Weights of a small image autoencoder.
Training: adamw at rate 0.0012, 11700 steps, batches of 128.
Data: trained on made-up ball-and-stick molecule models, 15.4 epochs.
Rows from block 1 of the decoder of a small image autoencoder, named by matrix and row number. Rows with one number belong to one channel. Each number is 128 + 24 x the weight over its row's rms, rounded and kept within 0 to 255. All counts start at 0. Numbers have three digits each.
After each channel's rows are labels from the 100 images, of 14976, where the channel reaches its highest value: "strongest on" is what is common among them. Only what is clearly more common there than usual is listed. The data: made-up ball-and-stick molecule models. In brackets: how many of the 100, against the usual share in percent.
# convs0: first 3x3 conv (decoder.mid.1.convs.0.weight, 128x128x3x3, each kernel summed), inputs 0-127
# convs1: second 3x3 conv (decoder.mid.1.convs.1.weight, 128x128x3x3, transposed, each kernel summed), outputs 0-127

convs0.55:124118133129110113122144167157184110126183121141127137121150097095122155145086147108087142099165161147111140119110149136124108187155149132141165146185100087133167153151096134132145105125103132161149133092113132189152144148122149119157094148129124162125116103162119100159110101128139109116127118151124166112134158132174129161138145143130128142145150161131173145125120157134125147080124
convs1.55:160108141171145117172136144116165137127127126192111148167116118128144111047142089135162108133114130119120156153131104117119126132140113092124104132127167159127131121079123119128133094141111138139161135133127097132112124146193114113081148138168102134119077116099101174116138114114126085127154128139157148135114152120108110120094132145112126153130106112141148132150140139173128091168182
strongest on: dark backdrop (100 vs 49.4); small balls on sticks (74 vs 33.2); balls: eleven (30 vs 10.1); balls: twelve (28 vs 10.5)

convs0.123:150127126123221150132157161146149097146148158120099122159131128082091133138105139132126118118124112117158100139131158091111126132127090129139147200163152109107152146127120144148105148122107170126173137107117120131074114151141186141149099099134157133111132137115113115120147150122140137172162129131109132130152161137165144111152132133103129125121074135126143134092168171135124144161134
convs1.123:161119154151142119161144105121170123127123123184121144185106138133139138065135083140136116126122124111136180163132106129125119135136113085099100126126174127106132094074118130127132098139128143139158123126120094121112113113192127126070128128182100132108083137127098182138114127106124113162144136138159166119126118121128114130126137148149127137133126105141141130142119104175136094158188
strongest on: dark backdrop (100 vs 49.4)

convs0.106:113120130056122124112148072183121124142088118106131127114139140130136143126092140137129120116141149134123099152153130094080122150162112142138133087141129107098142141154131091147095142090127149128169120114120171168107134142132142092130140089122126094132160125156121154092160127126108164097145139115115147135122098122098156157170096168110159137139140154128114180078080100126156124135142
convs1.106:158119155186134123171142142099164120116133119188110150169113086135131129081151089133162108148129123109120171157112117118126118128144116097119108130112174144130103113080102131126139093155108144145162128127128103134135114131191115107064120153169102149123079109134106177125116101110118116159141122138161165134127116116118119126136141137120133130118127116124149128145121153166124097141192
strongest on: dark backdrop (100 vs 49.4); space-filling (98 vs 32.9); balls: three (29 vs 9.8)

convs0.47:142099097117118091114130113097130134133114150120129108146112075064131101133107142091164124108105115128167144135139135112098120153143103137121133144145104101095141142128104132080102109117062139134142141119100126124086128108107122136139058122133143112109154106111116075074120092103173133138140113117112157110091141138120131073106179137129104142089113131134140130103120118122073132114117
convs1.47:155107131159133130090139094144089135112139130114116108101146129176142124098118163103159117100112142112122107111132160127137109122154094093130156162111102176126114142149167128095116166155121137135134125088135121122158106141119157122173148154135107168104151121142159073111136099111148150132102119132076144151148135111117111117114176117159145089173123152117136121079171133091141164134081
strongest on: dark backdrop (76 vs 49.4); space-filling (66 vs 32.9)

convs0.27:144096134119186134113153145129164136112125128117099096119109081060081150126114138118074118114126109120120109110118126134065100159091133122113146106127124058104116094119111156111164118104133132123138095081115134079098098163130144135134110151103126095109135101115074112136116102109149122128118109128100129083114118110108127089091116095118081100139128146130128118126129132136127126107121
convs1.27:132144116092142120104123105126074122133124150070133111095147142115126120116112171127113139144133140133126081082122154125124137121110134131134155137137089130133129137175113136153142192106150115123106122109115142124119126106059114167182155128120134083111177162137118069136113157146118126103128160128077095124110113116113129130126100111112158100126124148117120123090123141090122148133055
strongest on: space-filling (61 vs 32.9)

convs0.124:135115094152123123093136144119139134116126092136122102134092110124156091118072133085084168131178125141124124118105146105163128061124149108120153156145086104127150093122137102098133087132128115130113151087119129136131108156093162147106112166126154152089087142123157150147124104105134127161085098123129132142095128113180132091077161133112107130143145136109154095139144132106147147106139
convs1.124:113112135136143126156139117134181124112129125180131136164091140118126142155123086141139123103112110110097178169137082131116112153138114130096087122142163153098128098080153163122133075138123139135141109153131112115106110125178142103097126132136133160123098119135118153138120116114118159159136128128176163122130148136141141134095171164144133167146117089100140109176118140175106102124191
strongest on: dark backdrop (100 vs 49.4)

convs0.111:139090157130127091133142146146094083115178117115127125141159090137146137177115114105125153148118137144137116104126136109127118098065142122116128135090133125112116081137103157145153118118130090151110151097147101195161138107135089092083096133146137127130112103098121152113147102141123118117125115121134126124124138097180117133065108150118108135150161119111174143106108135097109120072091
convs1.111:119113151160142133167141131132173140121137106181112136175105146128135118155148079143140112114121130105110186169141100138123109119142124143111099129130181148136131109073127146118138072135137145143147137146145121123133115139197127106074136140141107141135082132119106170126117118122128150138143123143174158109155144139116124133121139147150133148120120105140148122161144124176134088115214
strongest on: dark backdrop (100 vs 49.4); yellow ball (68 vs 41.4); balls: twelve (29 vs 10.5); balls: eleven (26 vs 10.1)

convs0.91:132122133127151139124147148144113068125194133114144058135154144114112167141152121130117126151152127121113108119100120143086123200105115142112131091111151097134124101144096172168132141142136122127142151100125128172129176091123109133124110123113127171176135110100117150124122131140173119097135119138117104096151111111169124146122085107100126134146101160138168127106116138159144088129090
convs1.91:157119142160146125169138122121174130132128110193117154179117132122130122068129085138113118123120141115142182158124097130138117120138142095107095144120165137123134105073079141117135084106138135139167129121110095128129124123186121119082129119178106124110084124122085171138113130124128104137137129134175150132138145123129113132115130154129139151123129104140153140154136126174118087145189
strongest on: dark backdrop (100 vs 49.4); balls: three (32 vs 9.8)

convs0.92:124093164144117156129127143124099101089128097100121143149126101089119135121149099116071155133144151141155109068099120128104104136103128137162124123103119089126121133121105176114166112119147099148105154087127127176135137132113114101102118142155117146132130090110090133115129100127126102099137076121098102080104137090147111130090082110082090126141110121134126103113114157100118130077097
convs1.92:133118152148158145161132124127170121124150098187117137176129152109151113108115087128124125100132154108097167146132084145145103107145138110099086137127140136129147108063103181116158082122140134146163139122121091123139116133173120113095145134162105118103089158117095152157107124132140136119127133136171157129133142121106128132100129166124136160125128096115173126151160128178111095123180
strongest on: dark backdrop (100 vs 49.4)

convs0.119:146117106170123136117128112112073152138078109152167096153131125121156109160098119112127164090134104135173122098140110087124141134105153156123121133146146134151150122152137097098151134142116121134122150132106091118105150145136124130129121117123171158109130086094142128066158114135115133201125080126159180116119111117156155084102184136111097158089141123120126128144144149148117123104130
convs1.119:096119148174164135171138119122155117128129096157111151152089123134106120193130091148135117132145136106083189174151107134134110124139133164107103147119178148134132098093135163121160087132139141139134126134146141134132113128162147105100138148130115148134093133158092173144098117108128173174104119134179154136129123146117133118137147140154150139135114104109137116166120140167122087116180
strongest on: space-filling (91 vs 32.9); dark backdrop (85 vs 49.4); yellow ball (73 vs 41.4)

convs0.121:126122101156200152160144120140093117116111130105091109100093113112125128094132129124141134114101106116120097123107108109124125081096077108122129152124127121099096087139128149150100117125137146097133110091130142154070144130129154165149112124111107129080130137092089142167153133107158140141159105105098115145121166135121116112065136112106106111137060139103125134140147170131149128154152
convs1.121:154123137144128124149143123134184125120129111190122151167100130125124137067132080143120113123119130109144186168123101131118113151156129110119099131128183122106123116084110140123134078120147145139160131122119103128115123116197122111077131116160104135129073132128108172137120126116105096141130135135176144105131135134147109139109146145137126156132135104122135126165124114179136102155197
strongest on: dark backdrop (100 vs 49.4)

convs0.8:140137083146049113134127121140101157144108062139124133098133095116134094157098140094108135097119151113170172106161114162123101122142131101123120157105095127137170137141113139112103082138097124113128129111099096105150158115132131122127098123098136123124124116130147109134082089133145147109099134135176168139069140151114131126144151129155111163128178117149132132130109097105117132081120
convs1.8:095086149213150116143128145095153112117127125157117113138117087151127120159162100123175118141135113111088156164120106129113124120142109164135110121127167147124101129090132144123127089147116144129144126148168120140142125160174128088099149170103126189145097112134131160091121097094118152159138122122164167128149143128126129121137172138135146153131092105118128119154149161156138107121169
strongest on: dark backdrop (93 vs 49.4); space-filling (71 vs 32.9)

convs0.52:155126128099128074137129122106129095123117112125121178129129099129096130159106141104114159110135164145131122131142112111111098173128123112144145151144064112105144140139088143119127129076095096166129090106111132148125095137129135163147091171161124141151131098133123129124080082094163115124112106131135142125142149163173123114173126129139111111117115123111163119114116113055077123099101
convs1.52:072115121181146135110115123087083120096145147090108120112100142133134119235160129135178106141123101122113123133108142128133144124127085209144135139115146157157095131140146140130115144173113132117113164152168164136126132154111151112158166138078120138160123103113135133099142133109145140134146149139104120158123133144111123118134132110129155140118103133138114108134163161115131107148124
strongest on: dark backdrop (100 vs 49.4); space-filling (71 vs 32.9)

convs0.104:134149094144099094136137101127133119119118101111083151090160086153125115178116121097109123106119164125121140135129105144134076153162146113154149112133033115131127156126113138127119081115116123152126105103133121141170119136114112129146088155120137103148122109142162124160102060125110134127115103136140134144100137169131116153156162124147118123109169130108141123126105121057140131089118
convs1.104:077122126137157115144126117100130137131117159131125125127074151102154125253153108164155105150143089114116158146129121133116151112114105193116112141116162160136103112122137156166131132163134131130123131171141171141093105110128125120157147131102128126151112127143105172122135144128123140149130139148131118123103131139119157138106130130091149146109097119106122096157134162141095098143162
strongest on: dark backdrop (100 vs 49.4); yellow ball (67 vs 41.4)

convs0.45:136090118153106129105155126118143128098061086127142154133135083084143137147104159125071155075140122127160147110123146120155127130128101137135154111130128112101133126140097154092127107141127179150147131116083118122117145122148123123104051095118141119137163073138126098148122106104172144108107108140127124117099155151117111084145137143133089145101103139129154128116137105149093126090101
convs1.45:143089129153155126142135127118148135154137152192129156165134140147124117025109102125127116126126132113122145128134118110122123127139147082123112148115159121119095119072122117104152109119146130133163114114113092142115119137176145127098157148166110131118089139117094163116143139105137087139126146134149156133130082099099116096106130138152170139113116116144148127135176137165140082175160
strongest on: space-filling (90 vs 32.9)

convs0.88:134105149110119105146129117144127100141142129110136143096143111135099137158086139148092128102099137101142089099110120089049128190148141143141159138124131114098093106142155139131156142098164118172137092069141156143106134124109133134101104123136127109148152123091088124112138131156152150137125068135104141092122139103117124135111125113047079145133109141115154138145141118143157132128138
convs1.88:134128138143145132172137129116171130125143120188118171177113125102148128100120084127124121127134137118128187161117097126134115109135137104104091140125162148129131095069091151124148080132126133140154140131107095132122117123177128113071125120165109112108082126146085172153117127124132139141137139136175164141128119132127134133120149160137148152114143099122157138158133142180124094134194
strongest on: dark backdrop (100 vs 49.4); space-filling (82 vs 32.9)

convs0.46:127151132162159150135099105021114161151105130151135114114074140129149085125151088140154138118111095127166147143158112132169121142106145104098099136125120143136122123111166122061110125155161118123092123149123090108128122120123139125145149114114120111113099138130130101124118136137106105137120127121131125138128110111083139090068142127145162126107173098145099107113092088119102117128127
convs1.46:107128145186142132169135138118157112113135119155112155165094117108126128184175089143132120148118125110111178170113110138128118128133113163117109130117176139132137106088094156155125082148126142135131141146163132129138118111170096116079118138125120144138098128123096182133111114109106156160149125135174157120136157146145137168133151138129115143134124111094143113159108139165115082112196
strongest on: dark backdrop (100 vs 49.4)

convs0.70:142119104133162146135116118086141143137136116135089142095120081085114122136104105118085148091093116118091110104106099110131122138088119107108117134151093134094173113114104130118116119106136119150114130106093113135141116114109114117104070128100114110098120106106110129157112086066104140145130111098138117116095127122118088095076136112103058101115119110097116128130105121104100102072121
convs1.70:114139108090118116094115116146082131137121134066137113082151125120137128159121174110117146125128137147137079090135152118125140131111130142141157119141077116133126145185125129135126179119133112112089129125130142134135140128062118151188116116096146103126177147133159069127118131150121152101130122115082101121120121135112133135134118111140137105138136149133108130094108131080136177106056
strongest on: space-filling (83 vs 32.9); balls: twelve (30 vs 10.5)

convs0.65:110144098140153139102123082135123146111117113116125121134092110147119063123124126071092145109126098127124130151096134126178129065108104054132134171174107127166172115143135124091099107149136119092115161129140136110130139136138142126115101116121144124095133154132135141143110100127116139176131094093142164145147142114165118099148158126163115136134157127097110112128087124095164107129155
convs1.65:135109140167137122161144128131175126123123119187119144179100136130131134119131080144135116128125120111119172168134094123125116134139114118107095131127172136101118105076130149129148073137131146138155124130132109127107117125192136107079133143156115170130085118121099187136133118097124126166120134134178164125124143138141127122104152152129129163131122101117146123169129134174120086139198
strongest on: dark backdrop (100 vs 49.4); small balls on sticks (82 vs 33.2); balls: twelve (28 vs 10.5)

convs0.126:118127113113206121096135139135123126156087139146109137184128142106118130087098130113111151129124121132142119139100129091137126080127115112161144161134132101151179169123132100135077133116110152115153184108098134170112109145139166139119139109137160144075123150121101156123158133114095136145154091112113103180166148121134132123167117107101142103127110135126126106084153160126140156153150
convs1.126:163120148153142122163144110121171117126119120191119138178100134132135136077126084145129124125128122111128173166123099133131119142139105089097096131127168125089131098076111129129140092132131145136157114126119099117114114124190131124075129129179112152100085134129100184139112133097137117170129135128167161120121124126141122129114143152137125143142124102118139124150123109175116096160188
strongest on: dark backdrop (100 vs 49.4); balls: three (35 vs 9.8)

convs0.89:146108148080140130115159146141133085133134135104135057127146144107101189146142117150124123132153135120140108117118135169061133194113137165116131107117156092110108113166105146147134146121149151149139126120130134155094163118147109119124111122124134129156137111100104153131132155142149121095153123146120111055157137145163147136127096122085118133104091166150177144109124130146149095120105
convs1.89:156122149161146129167139131117175126124137118189117152177113125120135120062128086137130112130122135115129183161122102129131120113137130088106097132121167137123142101071090134120133088130124138141168124126108093130130119120189125119075121126177103125111080135131088176143115122116131103143137136141164161134134139119130117130134135151134140148127131104144153138152136126174122088150185
strongest on: dark backdrop (100 vs 49.4)

convs0.110:122146146092143133134119131146130120128168098113108171091157126117114152183119146127102146124131140112085144131138140163124078189132106099139146113111122117125128098136115170153157122126128114131169096089109169145125096097103135091148129138136117133130134143168126163166123114131168198099121144144118145109130142139138125146127132143127078069144090122112137128094121162064153138116115
convs1.110:133110132155124129153136135117154117121144118184126168170103134126122131100134076133133103141116128112105186167126110127126120124148125123128103122133189151133141112081124124127133081135142138137151146129127115123124123130204115109066143129141101141143068117121114206117141114111119109141142133142169149133136134128141115136117141135131128144138137112123136124160129132181139098154219
strongest on: dark backdrop (100 vs 49.4); space-filling (60 vs 32.9)

convs0.18:106156165149128144134121107118108117140128144137146090163104146143086100102188113134146154159122129133120115120149129135130186164127125116124098134140137141151133129134157127129141158169202106086126147153169133105106112115135120137158174135174121123134111129132115144098114157139050111182152144137132117123137090085092142134114085141113127140132149129144112108129098169126129115172142
convs1.18:130131139162135129166139124133171136140127117182116157185101137112137133145106083142121123110128132112138182168140106131138115123133128129106104138137173132118143103075114153121150074117128141136145127116116121127136118130197135119066108123158115133128091133125097191147122111102140140160106116133175161132128149141135130107118143144139140146131135111120154130156124118169116084119213
strongest on: small balls on sticks (63 vs 33.2)

convs0.50:138117134134143133119119122000113121124134125115126102094084133132120078114143111122126128127099093127127142130111113135131112106070123110073117102096114131116103103121128124069103122127150134115075122108108088132120101111109096115122106114111118095102077132123125109144122125123141115141116120123121116101126117117106129110120135111112125113115131087116144100095126101109131103110096
convs1.50:095120146158143110165134143125166108107117110155119153173093110130127125191142083142123124142147128111112177173118101119123117131127127160107101136137176110125137094082082163144134074128124140133131128141142128135137121110176118118068124128130123127137097132134095180142128119115128162154138126133179156130122140152141138158135148145117120148130124103122145121163116133172115082105199
strongest on: dark backdrop (100 vs 49.4)

convs0.51:103109091088094102092109145149122091135107123102083186100167110106129142154076136098103128117118159111155104112125111116126084107121124143157138134101169111128168114126097176138151076112092126131151149100118136155142131117092137146148138136103128100135146108094109128116109127100151171116073124137117131144110131148169068118141111092118142113158127120121148110138147103108150125136096
convs1.51:120114166145172103163134135107157127097133103167143141187089120136112120169155067149149111123129117109122164149140102122107124111134139111082090133127161140127119102064127137100131113141138130140134152151099127144114104134187092124092120137162111155122089122153112174108125109147114117159156096140177139132149137108126134130123131144133118140140102107119146116150130134167124112123206
strongest on: dark backdrop (100 vs 49.4)